A small image classifier, trained from scratch.
Training: 14200 steps, held-out accuracy 33%.
Data: 48750 training examples, 149.1 epochs.
Rows from block 3 of a small image classifier, named by matrix and row number. Rows with one number within an expert belong to one neuron, the router's apart. Each number is 50 + 12 x the weight over its row's rms, rounded and kept within 0 to 99. All counts start at 0.
Before each expert's rows are labels from the 100 images, of 14848, where the router gives the expert most weight on average: "top examples" is what is common among them. Only what is clearly more common there than usual is listed. The data: flat shapes of many kinds, plain or patterned, on busy backdrops.
# router: router (model.blocks.3.mlp.router.weight, 8x128, trained with AdamW), inputs 0-127
# up: expert up (model.blocks.3.mlp.up, 8x128x128), inputs 0-127
# down: expert down (model.blocks.3.mlp.down, 8x128x128, transposed), outputs 0-127

# expert 6
top examples: orange shape; red shape; brown shape; count: five
router.6:64 52 45 56 38 50 35 69 36 66 73 52 68 60 50 32 51 64 39 75 41 57 57 50 23 47 60 50 61 39 60 39 49 37 37 30 43 62 40 48 40 50 55 36 41 47 40 62 64 49 58 45 31 30 40 55 52 36 58 60 68 42 66 57 43 61 44 44 54 42 42 56 40 50 30 33 63 44 37 52 38 43 39 68 49 28 35 66 54 40 44 51 66 66 50 64 60 69 31 38 36 31 77 35 56 45 45 66 46 68 63 24 38 52 58 63 44 48 53 54 53 48 62 58 41 72 41 46
up.16:22 58 65 50 46 28 40 49 39 70 54 24 57 66 57 42 55 39 61 73 26 69 44 54 27 49 52 23 55 43 31 25 43 36 54 45 51 44 50 37 67 33 73 32 44 31 46 62 46 58 58 51 42 56 58 39 65 49 61 40 62 46 39 54 54 52 64 38 46 52 47 24 53 51 45 59 47 54 33 55 59 32 36 40 47 27 54 55 41 65 34 52 36 62 61 66 62 51 56 56 56 60 50 64 43 70 67 51 49 39 38 76 36 57 50 58 64 56 40 48 53 56 39 61 43 51 54 52
down.16:52 43 55 59 64 63 44 53 51 29 50 64 30 28 45 49 53 56 41 37 62 36 53 40 56 56 37 79 58 43 41 47 35 65 42 61 56 49 44 59 58 83 36 38 56 40 52 50 54 37 43 66 43 63 22 40 46 48 67 42 58 56 66 48 55 61 25 62 41 56 53 63 41 42 47 33 36 64 45 61 50 64 63 43 36 42 59 43 52 55 55 60 40 49 49 32 52 57 55 52 41 58 23 35 40 43 72 61 56 64 60 30 51 75 54 38 51 59 33 31 28 61 42 54 29 31 36 58
up.17:46 48 46 55 56 52 42 46 35 35 54 42 70 58 46 21 39 53 44 46 38 45 63 69 51 75 46 62 52 71 44 55 55 60 67 36 46 50 52 43 50 50 61 52 70 47 73 44 40 55 61 41 30 37 67 49 46 37 37 37 42 60 69 56 66 79 22 39 57 47 60 56 61 53 58 51 37 48 36 44 69 32 44 29 50 52 43 31 63 53 56 58 55 29 65 61 38 47 42 60 30 69 49 61 50 63 79 68 46 51 57 42 61 44 38 31 41 57 50 50 34 40 51 29 37 53 43 36
down.17:59 39 40 37 62 45 52 82 64 45 36 49 39 58 49 58 44 48 37 59 85 49 50 51 57 23 69 12 55 53 47 59 59 27 53 62 29 43 16 43 58 63 53 58 45 47 32 36 40 44 38 63 41 41 51 42 51 59 76 40 59 50 28 37 40 32 54 54 60 51 50 45 59 34 41 43 64 32 52 55 34 52 56 45 45 46 54 67 45 44 41 51 32 49 65 64 56 59 47 63 42 76 47 46 44 47 59 53 62 55 61 60 60 76 38 47 66 39 48 47 45 52 56 55 47 49 47 60
up.18:25 53 54 34 61 50 36 37 59 46 35 51 62 58 45 31 39 39 41 47 60 41 51 50 68 57 26 53 54 60 47 64 70 53 37 57 46 52 71 34 44 59 60 36 64 07 62 52 39 51 44 29 36 69 48 31 76 53 53 40 60 58 54 42 47 71 66 46 54 43 49 36 47 44 35 40 45 53 58 58 43 57 61 41 41 47 26 34 31 43 48 38 37 21 45 54 35 40 64 34 48 39 61 41 45 48 44 60 57 49 63 47 48 55 74 52 39 57 45 43 43 67 63 45 54 61 68 62
down.18:62 59 45 56 35 47 59 56 46 58 48 32 67 58 52 69 61 40 43 69 47 45 35 45 42 38 23 46 38 24 61 38 37 44 56 49 41 52 44 79 44 45 45 58 48 42 52 47 50 39 31 63 47 22 43 56 46 51 56 28 37 65 45 44 46 55 63 56 41 69 57 54 61 64 64 65 50 47 48 33 65 52 66 55 51 33 62 47 72 50 65 72 51 62 59 51 45 17 59 44 34 51 52 42 42 49 42 25 40 70 47 75 52 38 57 41 48 51 69 51 80 56 42 54 56 60 36 63
up.19:80 60 45 45 61 64 55 44 56 44 33 38 49 37 43 67 61 56 71 40 39 55 49 50 46 71 53 46 17 43 38 53 58 39 33 33 41 63 68 60 38 53 40 56 68 34 71 45 52 43 51 39 40 41 43 49 57 50 45 48 55 65 51 45 51 53 62 71 45 60 38 51 42 31 43 41 33 33 50 33 51 33 28 59 36 83 36 63 51 69 52 52 42 46 42 23 72 40 64 42 61 66 54 41 48 55 59 58 45 56 40 55 44 43 52 59 33 37 43 37 32 58 32 53 55 40 48 27
down.19:34 51 65 48 35 44 39 48 66 50 46 45 76 43 45 47 41 52 70 31 64 27 65 31 39 66 38 43 52 65 55 44 63 47 46 46 48 45 49 36 73 59 43 44 21 61 34 49 31 65 43 56 84 55 46 44 57 51 46 43 45 36 56 43 55 34 47 29 40 42 51 44 55 61 67 68 52 75 46 66 64 39 63 34 58 32 78 42 41 39 39 55 43 65 59 54 63 43 50 46 52 39 32 46 31 43 53 48 56 62 62 74 58 55 55 43 50 53 46 66 53 58 51 41 70 30 61 60
up.20:54 28 54 46 57 59 48 74 59 43 56 33 66 60 52 60 37 54 45 46 40 36 60 55 78 41 52 59 24 61 60 40 45 59 45 35 38 39 53 50 39 31 45 59 39 60 46 58 59 66 44 50 51 46 70 55 58 72 38 37 49 44 51 35 62 31 55 51 35 26 69 56 36 35 58 54 39 44 75 58 35 46 64 47 45 23 27 29 67 62 59 50 64 59 57 38 63 47 67 43 38 58 34 61 69 63 54 63 60 50 62 62 77 55 62 47 47 50 54 58 54 65 56 47 50 53 36 66
down.20:18 69 45 31 29 22 46 52 62 53 25 60 68 63 47 59 73 37 44 49 62 51 41 29 33 56 39 47 75 42 49 66 55 50 34 44 70 48 50 46 40 46 45 60 64 60 60 61 47 43 40 57 38 60 49 45 24 16 60 65 60 51 56 64 39 35 44 58 55 70 48 42 53 54 50 52 58 42 43 36 62 55 38 50 59 63 47 59 39 53 38 48 68 52 40 71 41 56 41 45 49 55 41 64 41 41 47 66 34 45 54 43 51 57 28 45 51 58 30 43 44 59 49 52 54 61 38 22
up.21:70 40 45 37 46 25 73 53 41 58 40 50 70 49 51 55 47 46 52 73 45 37 54 58 46 38 30 23 50 41 48 62 47 39 37 55 44 31 51 58 61 49 55 54 47 41 53 59 70 53 49 73 45 54 23 54 42 48 44 57 55 62 59 26 36 37 52 34 52 49 38 50 35 64 30 59 70 45 27 51 77 60 40 64 49 53 50 47 53 59 29 54 48 60 46 41 52 91 36 51 50 42 68 56 56 57 47 62 59 41 54 49 67 42 48 45 69 51 53 62 50 65 54 34 35 58 35 27
down.21:70 49 40 55 33 77 42 55 52 68 40 48 30 42 53 53 57 72 44 38 49 67 46 40 72 54 50 49 34 42 46 39 61 65 50 53 63 56 48 52 39 48 35 49 73 41 53 42 49 53 45 59 46 44 45 45 60 39 61 12 57 60 51 58 59 68 57 65 56 52 53 60 64 37 47 36 47 70 42 45 36 54 49 29 70 76 56 51 29 47 56 39 44 37 31 41 51 32 67 47 52 55 39 54 47 37 59 55 46 53 44 41 61 65 70 54 31 46 39 11 42 46 55 61 76 52 48 34
up.22:72 31 40 38 41 42 57 52 52 52 53 28 19 46 22 52 48 63 59 51 47 51 31 30 54 64 54 40 48 52 34 36 40 44 56 37 42 58 67 49 51 61 80 52 60 65 62 38 30 55 38 70 44 59 63 64 49 66 42 65 36 42 59 68 52 43 56 51 43 43 63 56 44 72 43 62 60 71 33 49 69 47 65 45 31 42 41 38 48 49 32 54 53 52 55 38 53 58 43 66 27 51 49 47 74 50 46 63 45 56 34 53 66 45 69 46 31 60 48 48 50 46 51 57 55 48 38 21
down.22:41 42 54 62 35 52 40 56 48 39 47 64 70 62 76 57 68 58 44 74 53 58 86 50 64 50 62 45 52 51 44 33 56 44 36 54 57 47 58 66 58 54 46 39 58 50 33 57 45 49 52 66 59 54 65 40 39 47 34 73 47 63 20 41 31 56 59 47 40 42 34 69 70 42 27 57 44 32 41 53 66 24 45 55 49 28 49 42 56 59 64 50 54 56 53 46 51 49 70 51 55 38 21 77 38 46 50 26 59 31 50 56 40 50 41 44 36 51 54 52 60 55 36 61 39 50 41 58
up.23:61 67 58 48 46 28 52 54 50 47 55 30 45 48 55 52 27 42 49 26 58 39 37 50 46 50 66 51 60 66 55 55 44 57 48 48 54 47 40 49 60 32 50 42 60 69 61 77 69 65 82 51 52 49 57 31 35 27 69 36 70 43 47 55 40 53 42 43 58 39 63 74 63 66 53 55 50 58 70 51 57 51 51 41 43 38 73 36 42 61 46 37 36 40 46 60 74 58 51 70 53 49 74 48 58 37 46 50 36 66 47 52 46 44 56 59 60 78 47 36 49 57 72 47 51 54 63 26
down.23:42 23 50 53 63 51 46 37 43 41 73 30 45 58 59 35 34 47 60 66 49 36 63 61 54 35 61 60 44 57 56 47 26 50 29 54 57 54 62 27 53 42 45 67 41 44 48 50 31 57 38 54 55 64 54 62 55 69 51 45 68 56 51 61 25 38 47 38 48 54 55 27 53 57 59 56 56 20 50 34 58 62 41 56 44 59 27 42 42 54 72 51 41 45 39 54 36 46 65 52 50 57 26 34 65 38 62 53 70 58 50 54 65 64 48 65 25 23 56 62 40 59 32 41 43 50 57 63

# expert 0
top examples: teal shape; blue shape
router.0:59 29 32 64 49 45 44 58 65 29 28 26 52 30 44 64 53 60 35 63 43 53 38 24 75 40 31 47 62 42 43 60 61 72 36 35 42 45 60 52 48 53 46 35 78 39 44 44 29 60 65 70 56 61 36 45 59 31 41 23 50 61 68 24 44 42 55 58 52 56 49 50 46 48 69 44 27 54 48 63 54 63 47 60 64 51 37 58 33 49 46 60 34 43 52 51 46 48 38 55 49 66 52 43 64 47 46 43 58 50 54 58 66 53 58 46 69 55 51 77 54 58 52 50 32 49 56 57
up.16:47 29 61 35 40 70 48 61 54 62 38 46 45 65 35 38 38 37 41 54 44 37 36 30 47 51 64 48 62 34 33 47 49 46 46 13 58 38 69 57 52 68 46 42 62 50 70 51 31 46 45 45 54 50 71 46 50 69 52 60 67 45 70 36 33 62 66 61 46 45 68 55 29 60 66 57 29 52 49 51 52 48 73 61 31 49 50 57 59 58 21 46 58 58 52 54 50 70 45 58 65 41 51 56 67 55 61 52 62 36 53 29 57 32 56 55 60 39 44 45 51 54 50 71 40 45 60 31
down.16:48 47 28 63 28 47 37 56 40 38 60 67 53 31 58 57 57 47 38 54 50 61 57 67 62 42 55 46 41 48 65 46 53 33 49 85 35 60 24 41 53 32 55 53 33 60 46 67 53 87 67 73 40 19 43 42 59 44 50 41 57 58 36 45 54 32 63 43 45 38 44 61 67 50 43 49 60 55 54 48 75 57 46 39 50 53 48 47 42 38 77 67 63 50 61 45 37 47 55 64 65 38 39 58 58 69 53 48 48 68 40 48 31 49 45 43 48 51 60 36 52 37 60 36 40 52 64 56
up.17:40 35 61 40 34 43 32 53 67 39 53 74 69 42 59 48 45 56 35 66 45 30 70 53 45 59 54 55 45 47 51 57 74 40 57 71 46 61 48 53 31 38 44 50 45 53 54 36 63 50 54 62 55 48 39 46 58 45 51 70 75 47 49 34 58 66 73 49 38 54 33 45 38 57 51 43 52 43 42 71 35 58 50 51 56 32 64 23 33 85 57 47 53 56 53 43 47 32 32 44 32 57 53 58 51 32 37 59 52 25 46 44 34 62 55 42 31 30 60 56 54 25 60 45 51 41 51 63
down.17:59 42 50 65 56 61 66 64 62 56 37 43 41 44 26 33 58 44 46 39 43 52 29 62 47 44 41 47 52 48 51 57 48 66 75 42 57 34 19 32 43 69 57 36 38 53 44 66 69 45 66 54 30 24 75 46 46 40 55 52 41 45 67 51 39 46 34 45 45 45 64 43 57 32 51 55 26 53 39 44 42 62 45 48 35 43 27 47 46 36 61 39 72 64 60 28 60 63 73 34 41 54 50 64 49 51 58 71 52 42 49 60 55 65 39 62 43 40 49 51 62 51 41 65 70 53 67 41
up.18:64 51 56 60 60 62 61 42 45 59 40 46 41 62 33 64 33 68 55 26 69 41 46 42 50 64 32 35 30 51 47 39 52 30 38 59 43 23 60 69 38 48 32 56 52 41 53 35 60 46 63 63 52 61 59 45 34 43 57 54 69 58 39 41 57 66 50 47 64 69 73 80 71 44 53 65 56 59 38 50 53 41 64 58 47 56 32 40 48 56 42 40 37 20 36 60 43 34 26 50 53 47 49 58 51 40 71 51 60 62 40 41 35 59 34 61 51 50 38 60 51 47 48 51 24 53 43 51
down.18:47 58 34 41 47 26 55 65 40 35 42 65 65 50 63 30 56 46 43 47 25 41 65 36 39 34 67 53 70 47 54 41 42 64 47 36 45 56 41 40 56 40 57 25 49 61 67 55 38 54 68 49 58 56 62 64 65 55 27 45 45 44 47 68 54 28 64 60 47 79 30 37 36 50 55 45 34 38 65 44 27 57 48 47 40 32 78 61 57 65 49 61 63 63 53 41 64 55 58 34 40 55 58 45 50 29 25 55 38 41 47 54 54 45 58 54 45 56 72 49 53 65 50 48 69 58 45 59
up.19:75 67 31 55 31 62 33 36 57 66 46 47 35 38 30 43 64 43 38 35 56 31 70 52 46 44 45 48 57 69 62 39 49 54 78 64 50 69 64 49 43 45 52 38 56 58 46 39 69 55 38 41 37 51 55 48 43 40 52 39 63 64 40 29 41 70 46 65 47 34 63 52 42 74 31 62 64 61 33 49 49 47 61 50 63 45 55 49 46 37 80 43 70 51 44 46 54 61 74 56 53 46 57 55 50 64 68 42 39 59 41 44 40 46 58 58 60 41 26 45 37 67 33 48 54 56 31 45
down.19:35 49 33 60 53 56 62 65 45 59 64 46 78 55 62 53 53 39 64 42 32 54 49 52 60 59 45 33 37 48 52 64 38 35 45 54 41 37 47 41 71 18 58 44 42 63 44 49 64 49 62 39 37 48 54 47 65 42 58 49 45 49 66 82 49 45 71 53 78 40 38 38 55 32 55 63 48 41 52 43 66 55 34 63 35 36 59 55 45 56 51 68 51 32 58 65 73 38 41 50 36 52 35 53 54 37 36 76 58 52 44 63 59 42 52 38 26 43 69 57 53 47 70 49 30 48 69 43
up.20:57 71 56 36 46 52 48 40 58 39 55 63 61 58 60 73 71 67 50 31 48 44 55 57 63 58 54 69 34 55 52 50 43 56 68 55 47 59 34 57 53 37 46 37 68 13 45 57 54 56 58 39 28 58 38 72 48 31 39 65 61 69 44 60 58 50 50 23 25 40 44 57 51 68 53 48 63 57 43 57 47 51 43 49 48 44 54 66 47 31 69 50 51 43 42 58 62 39 34 49 46 31 47 41 61 47 66 31 60 37 41 74 73 74 48 28 51 54 48 47 43 56 59 44 64 45 42 66
down.20:31 41 90 54 52 48 59 30 45 58 49 54 59 44 52 48 33 42 50 64 51 67 57 40 35 38 63 29 49 30 73 51 65 52 61 49 46 54 54 26 50 50 51 59 48 57 63 52 52 32 51 66 63 24 41 54 66 77 48 35 55 48 53 52 38 40 48 57 79 46 64 43 48 54 50 57 42 38 79 33 36 47 63 40 56 48 44 55 47 71 60 40 48 48 54 55 27 55 48 53 43 73 54 49 37 52 38 59 65 51 48 55 36 32 50 67 67 35 47 39 45 39 50 36 63 56 39 25
up.21:55 60 31 48 41 51 59 49 54 36 42 58 51 47 28 46 55 49 49 54 40 46 45 63 53 70 33 61 48 64 43 23 52 45 64 53 51 35 34 42 50 54 30 74 40 50 34 55 47 69 38 54 47 55 70 43 22 48 30 59 63 66 50 43 53 53 44 42 47 62 63 31 36 59 65 66 77 28 36 44 54 39 68 62 40 48 45 45 42 30 58 51 54 62 38 27 48 54 37 61 43 60 59 50 61 54 49 68 49 36 52 48 49 61 37 77 44 46 34 68 60 38 82 68 42 39 54 51
down.21:56 43 55 59 59 64 41 56 75 59 57 47 31 49 54 90 47 60 39 55 68 49 67 61 48 38 48 56 43 54 59 57 52 43 52 53 50 47 54 59 47 50 53 47 44 72 54 30 49 30 50 45 38 65 33 52 69 71 47 44 38 25 30 36 43 22 45 56 36 76 34 55 74 48 44 49 42 36 49 36 33 55 51 80 70 55 33 53 70 51 44 49 47 43 46 47 43 29 56 46 64 54 44 55 43 34 36 60 66 50 50 59 42 34 50 30 55 57 68 39 41 43 42 57 39 55 66 49
up.22:49 43 27 32 52 37 57 53 67 41 32 40 38 55 45 60 34 38 45 55 41 48 47 45 43 51 35 51 51 35 49 58 51 75 74 54 43 54 42 56 46 22 53 47 49 39 37 45 20 57 67 43 36 44 44 54 56 54 69 52 35 53 34 62 49 61 62 62 38 32 67 60 59 41 45 19 47 79 50 61 57 63 75 58 48 48 33 28 39 61 69 68 44 42 50 40 36 59 71 56 57 63 31 52 42 41 41 60 43 40 41 65 45 66 51 57 49 57 55 56 42 52 48 24 55 33 38 49
down.22:39 64 68 50 63 51 53 59 32 48 65 63 50 42 66 45 70 59 55 40 62 59 49 66 41 58 68 46 61 62 54 59 59 33 50 69 51 36 68 46 48 48 39 61 35 64 50 45 69 56 40 55 52 43 48 49 40 57 32 65 53 72 63 33 56 56 27 56 56 51 14 57 49 58 35 44 46 39 54 62 70 48 50 52 29 41 69 70 64 50 43 45 69 65 36 61 77 45 36 36 34 52 70 54 52 57 74 36 40 61 48 43 43 33 49 50 44 57 39 64 61 41 45 44 49 61 76 58
up.23:41 46 67 45 52 55 49 62 50 47 44 74 57 29 62 47 53 32 29 25 49 46 61 44 45 46 49 33 42 44 46 56 41 58 45 37 28 44 45 52 55 31 52 64 51 32 58 64 71 58 48 55 73 41 34 42 46 49 52 42 32 30 62 26 46 42 68 63 48 43 30 21 48 43 37 55 41 66 63 65 43 59 60 60 45 40 53 60 57 57 49 62 39 53 32 47 62 41 55 45 46 43 62 30 81 41 55 61 42 45 20 54 64 41 40 72 71 44 53 68 63 54 49 45 58 29 48 55
down.23:40 39 40 77 35 40 66 27 52 62 46 29 33 40 53 39 64 74 62 74 61 53 43 53 70 62 36 70 54 37 69 43 52 40 45 56 63 60 55 48 47 82 58 48 50 44 52 47 42 41 44 46 46 50 76 62 42 43 58 47 48 46 39 51 76 61 44 61 50 48 38 52 46 58 74 39 64 38 49 55 37 20 61 42 62 51 32 48 49 43 41 23 41 37 57 54 54 56 50 34 57 32 55 55 29 58 56 36 29 53 56 54 30 49 51 52 46 61 43 29 44 28 48 51 52 58 50 40

# expert 2
top examples: count: one; its colour: grey; its colour: white
router.2:34 63 45 40 26 50 71 44 55 37 31 48 42 65 44 37 37 49 75 42 56 64 49 54 67 58 53 51 39 53 44 75 39 30 56 60 72 51 55 38 53 41 62 63 52 53 51 56 59 57 43 55 59 55 61 47 37 55 34 68 45 78 50 45 49 52 58 71 43 64 52 60 63 59 53 64 57 41 56 45 31 63 50 35 30 74 60 38 65 43 52 36 70 58 51 33 43 47 82 57 41 48 45 61 33 40 56 50 33 53 43 61 55 54 63 59 52 21 50 44 49 42 43 34 65 21 45 49
up.16:52 73 60 59 51 47 70 21 41 31 53 65 54 32 56 42 42 38 51 51 39 51 34 73 39 79 31 46 63 55 34 55 54 41 68 41 51 26 37 64 52 48 47 50 43 23 30 50 62 36 43 54 45 64 61 56 52 54 42 47 43 50 57 54 55 64 51 53 53 44 68 43 53 66 43 51 63 67 56 47 55 61 36 24 43 33 25 59 54 47 53 54 71 53 48 37 68 55 67 48 49 63 42 57 27 33 46 63 49 56 38 30 62 52 46 42 67 66 71 29 44 43 40 48 66 52 41 53
down.16:50 64 55 51 57 51 46 76 48 62 51 49 22 47 40 68 80 56 34 48 64 60 67 30 67 25 58 48 31 57 30 57 63 54 56 65 48 75 36 43 61 49 44 52 53 60 64 58 53 52 63 58 47 35 57 48 51 38 56 42 63 49 58 44 60 59 69 27 51 33 50 50 74 31 54 63 55 53 49 34 48 56 58 54 42 67 40 52 39 48 25 51 41 55 44 31 40 44 50 52 59 23 60 36 62 50 49 32 48 33 43 57 39 56 38 50 51 58 31 56 54 53 62 33 35 63 58 24
up.17:70 36 73 41 47 58 45 49 59 52 41 50 57 72 52 40 46 51 59 42 30 62 40 37 49 64 57 53 42 55 33 57 47 49 54 62 26 45 54 59 54 44 59 50 56 71 64 50 62 53 43 68 41 17 67 31 42 45 36 59 51 53 57 42 24 37 49 52 49 39 51 57 44 51 65 65 47 48 18 46 63 35 49 58 64 65 59 57 26 35 66 59 49 48 55 45 37 63 47 40 34 48 73 60 48 63 71 55 38 34 52 39 62 67 34 58 53 39 64 73 67 66 43 27 49 52 47 43
down.17:47 39 44 70 48 33 48 62 36 56 46 46 56 35 51 50 80 58 62 56 71 67 51 41 60 55 38 33 51 35 43 59 76 57 47 45 41 38 47 55 72 49 40 32 48 63 43 75 37 68 55 55 53 35 51 36 34 58 61 50 35 55 32 45 62 33 38 47 31 52 52 52 50 52 33 51 68 37 55 62 62 23 62 42 49 62 53 49 50 72 44 49 66 39 57 65 58 40 36 57 59 45 32 35 53 50 51 28 40 45 55 55 26 67 36 51 59 65 33 50 18 58 67 56 48 51 51 60
up.18:53 47 37 47 59 54 42 56 49 42 55 63 63 63 66 55 53 23 55 54 53 51 66 54 38 48 64 52 52 66 49 49 33 45 62 51 26 45 51 56 52 48 37 59 51 34 42 52 53 51 76 55 64 47 50 59 66 45 37 49 68 35 66 65 57 45 78 49 57 57 79 31 54 57 40 59 67 52 46 50 51 46 49 44 22 33 40 41 22 60 42 57 56 74 50 65 39 31 65 30 36 47 54 35 63 43 43 60 47 12 50 43 40 54 51 48 69 76 58 38 56 52 33 38 42 42 50 36
down.18:35 41 57 49 47 50 34 45 50 47 30 48 49 42 41 27 53 67 46 23 43 29 28 54 56 60 51 58 50 46 52 69 58 48 42 56 63 29 50 55 56 45 52 52 53 62 53 58 40 46 45 26 37 34 61 38 39 58 53 39 51 82 44 48 49 78 71 48 40 34 36 55 37 55 60 62 38 54 64 41 52 27 47 39 74 68 69 37 49 49 53 37 58 45 44 32 52 61 66 56 65 48 34 63 38 49 60 33 43 73 48 36 57 29 57 55 57 42 57 43 30 47 65 67 75 59 42 53
up.19:68 58 70 38 65 59 75 52 54 38 50 41 55 34 72 61 62 64 53 43 43 58 48 85 40 52 41 43 40 29 64 40 44 33 50 26 44 52 63 39 41 33 40 66 49 48 72 67 61 40 53 37 44 52 33 51 47 45 50 50 50 54 59 67 49 62 38 53 36 33 64 43 47 77 49 43 22 53 56 45 53 50 49 50 53 50 55 27 48 47 70 45 57 38 18 50 52 61 43 58 52 46 44 67 54 50 38 40 32 51 67 41 64 31 55 50 30 64 40 33 72 45 38 47 52 47 46 43
down.19:25 45 43 55 42 44 42 42 51 47 39 39 58 41 55 50 42 59 44 59 44 56 47 19 37 45 67 52 52 73 58 49 35 48 64 59 82 59 37 38 53 57 44 50 46 73 45 60 53 39 31 55 44 63 63 38 36 39 66 39 43 69 22 31 60 62 41 84 72 53 46 42 45 51 51 45 73 42 42 35 62 57 41 36 52 37 56 50 72 48 48 67 34 55 74 57 30 40 55 52 40 61 59 45 45 71 44 69 66 46 38 58 45 56 49 41 42 59 45 53 46 53 40 41 63 39 49 68
up.20:53 54 43 51 43 34 34 40 52 51 64 42 54 46 39 43 54 61 45 33 39 63 47 79 55 68 64 12 40 53 56 42 57 25 40 41 47 57 51 46 56 39 61 53 60 47 45 45 45 51 51 42 52 75 58 55 54 34 33 60 50 50 45 51 84 56 38 35 49 64 64 38 54 30 58 52 53 57 47 54 62 46 55 59 62 49 21 18 51 61 65 58 37 49 42 75 58 51 46 56 61 34 49 44 58 38 61 28 30 52 70 40 39 58 57 40 35 51 47 53 52 63 61 50 34 45 27 31
down.20:57 44 36 54 56 60 60 59 71 41 36 51 66 46 59 54 51 52 47 71 50 50 47 34 49 54 45 55 52 43 60 47 41 51 56 59 49 32 33 25 44 45 35 71 57 44 70 54 59 53 56 55 33 30 48 59 27 40 58 48 58 44 46 61 49 25 61 60 71 42 56 57 54 58 32 77 57 44 63 45 54 62 51 51 60 27 58 75 55 58 49 68 33 62 30 60 60 66 31 69 51 64 51 76 41 54 66 71 69 46 47 53 66 70 50 63 74 49 36 48 45 32 36 49 54 49 35 42
up.21:65 43 60 43 61 54 58 37 36 52 22 50 62 56 49 54 41 31 40 60 50 58 51 43 63 71 50 38 43 46 54 59 40 43 30 41 55 51 40 47 52 69 50 48 77 64 44 35 54 40 19 50 55 50 50 63 30 55 63 44 62 37 61 62 55 40 49 41 55 44 54 77 42 64 37 24 57 40 56 76 66 41 54 52 54 61 86 48 52 56 55 36 54 64 43 38 48 47 39 72 42 51 40 50 44 54 52 55 42 59 55 46 66 51 58 40 49 61 25 52 56 23 53 57 29 58 77 34
down.21:31 51 68 49 46 57 48 38 57 36 51 59 48 42 40 48 41 65 57 53 43 46 39 59 37 30 43 67 32 40 55 34 59 33 57 39 49 48 78 45 52 31 46 52 37 60 54 57 51 70 68 50 20 37 36 52 61 56 50 54 57 69 55 42 57 38 43 50 50 37 32 43 45 49 70 47 41 62 33 45 53 70 59 65 55 52 18 56 59 31 41 62 48 46 21 55 58 50 61 33 34 61 76 64 54 47 50 45 62 58 64 36 57 52 44 55 49 33 77 64 53 50 21 45 45 46 57 55
up.22:41 52 49 64 53 59 51 32 43 53 45 53 35 55 35 42 41 51 68 64 49 41 34 43 48 36 47 66 35 39 51 68 53 64 40 47 63 28 55 37 36 23 50 59 44 62 47 68 39 45 55 67 57 44 41 38 48 42 49 41 49 64 70 60 51 81 50 53 44 41 64 38 55 67 46 28 53 43 52 61 42 70 64 32 69 33 50 52 54 70 45 73 54 73 41 56 48 37 49 52 54 46 44 51 58 61 60 44 46 62 64 58 34 54 24 44 48 38 68 37 49 43 58 72 90 50 43 38
down.22:56 44 73 36 45 46 37 61 49 40 60 47 61 49 60 44 62 31 59 43 48 65 58 23 59 40 46 45 66 51 41 53 39 47 54 38 43 50 56 45 37 87 62 50 60 41 37 49 42 59 51 53 50 54 49 51 52 60 56 47 59 39 54 40 37 06 51 33 50 60 61 44 55 60 53 81 33 58 55 35 60 39 44 76 37 63 47 45 63 60 47 32 44 51 53 54 42 49 36 68 43 38 49 39 41 25 52 46 64 44 42 64 84 51 42 47 40 45 42 73 36 27 61 49 34 42 52 56
up.23:60 73 39 54 49 48 34 39 52 42 37 65 58 72 40 43 60 52 49 62 61 46 37 58 29 56 36 25 54 63 60 45 46 32 46 41 61 51 54 29 75 42 51 45 42 68 22 27 51 63 67 55 42 69 36 70 44 37 49 47 58 38 67 49 48 75 32 55 60 52 43 37 44 52 52 49 68 37 57 56 55 31 48 58 56 47 33 29 61 58 56 45 45 59 43 58 42 54 49 55 71 44 36 34 65 49 39 60 43 38 41 28 64 49 52 34 48 40 61 66 38 56 29 31 63 36 51 62
down.23:46 48 45 56 48 71 29 53 57 45 67 42 55 39 39 36 50 50 22 39 47 56 65 55 51 55 61 66 54 50 65 62 63 41 56 50 46 69 43 65 42 59 30 55 46 30 52 41 45 72 50 28 47 50 58 52 44 41 43 43 61 54 62 38 43 39 48 40 58 60 11 69 67 59 32 45 42 52 69 45 41 87 45 44 67 43 48 38 38 47 59 52 54 54 63 66 38 42 44 65 53 50 57 24 30 43 56 51 45 46 26 58 54 44 63 49 55 32 31 39 55 31 55 51 75 40 63 50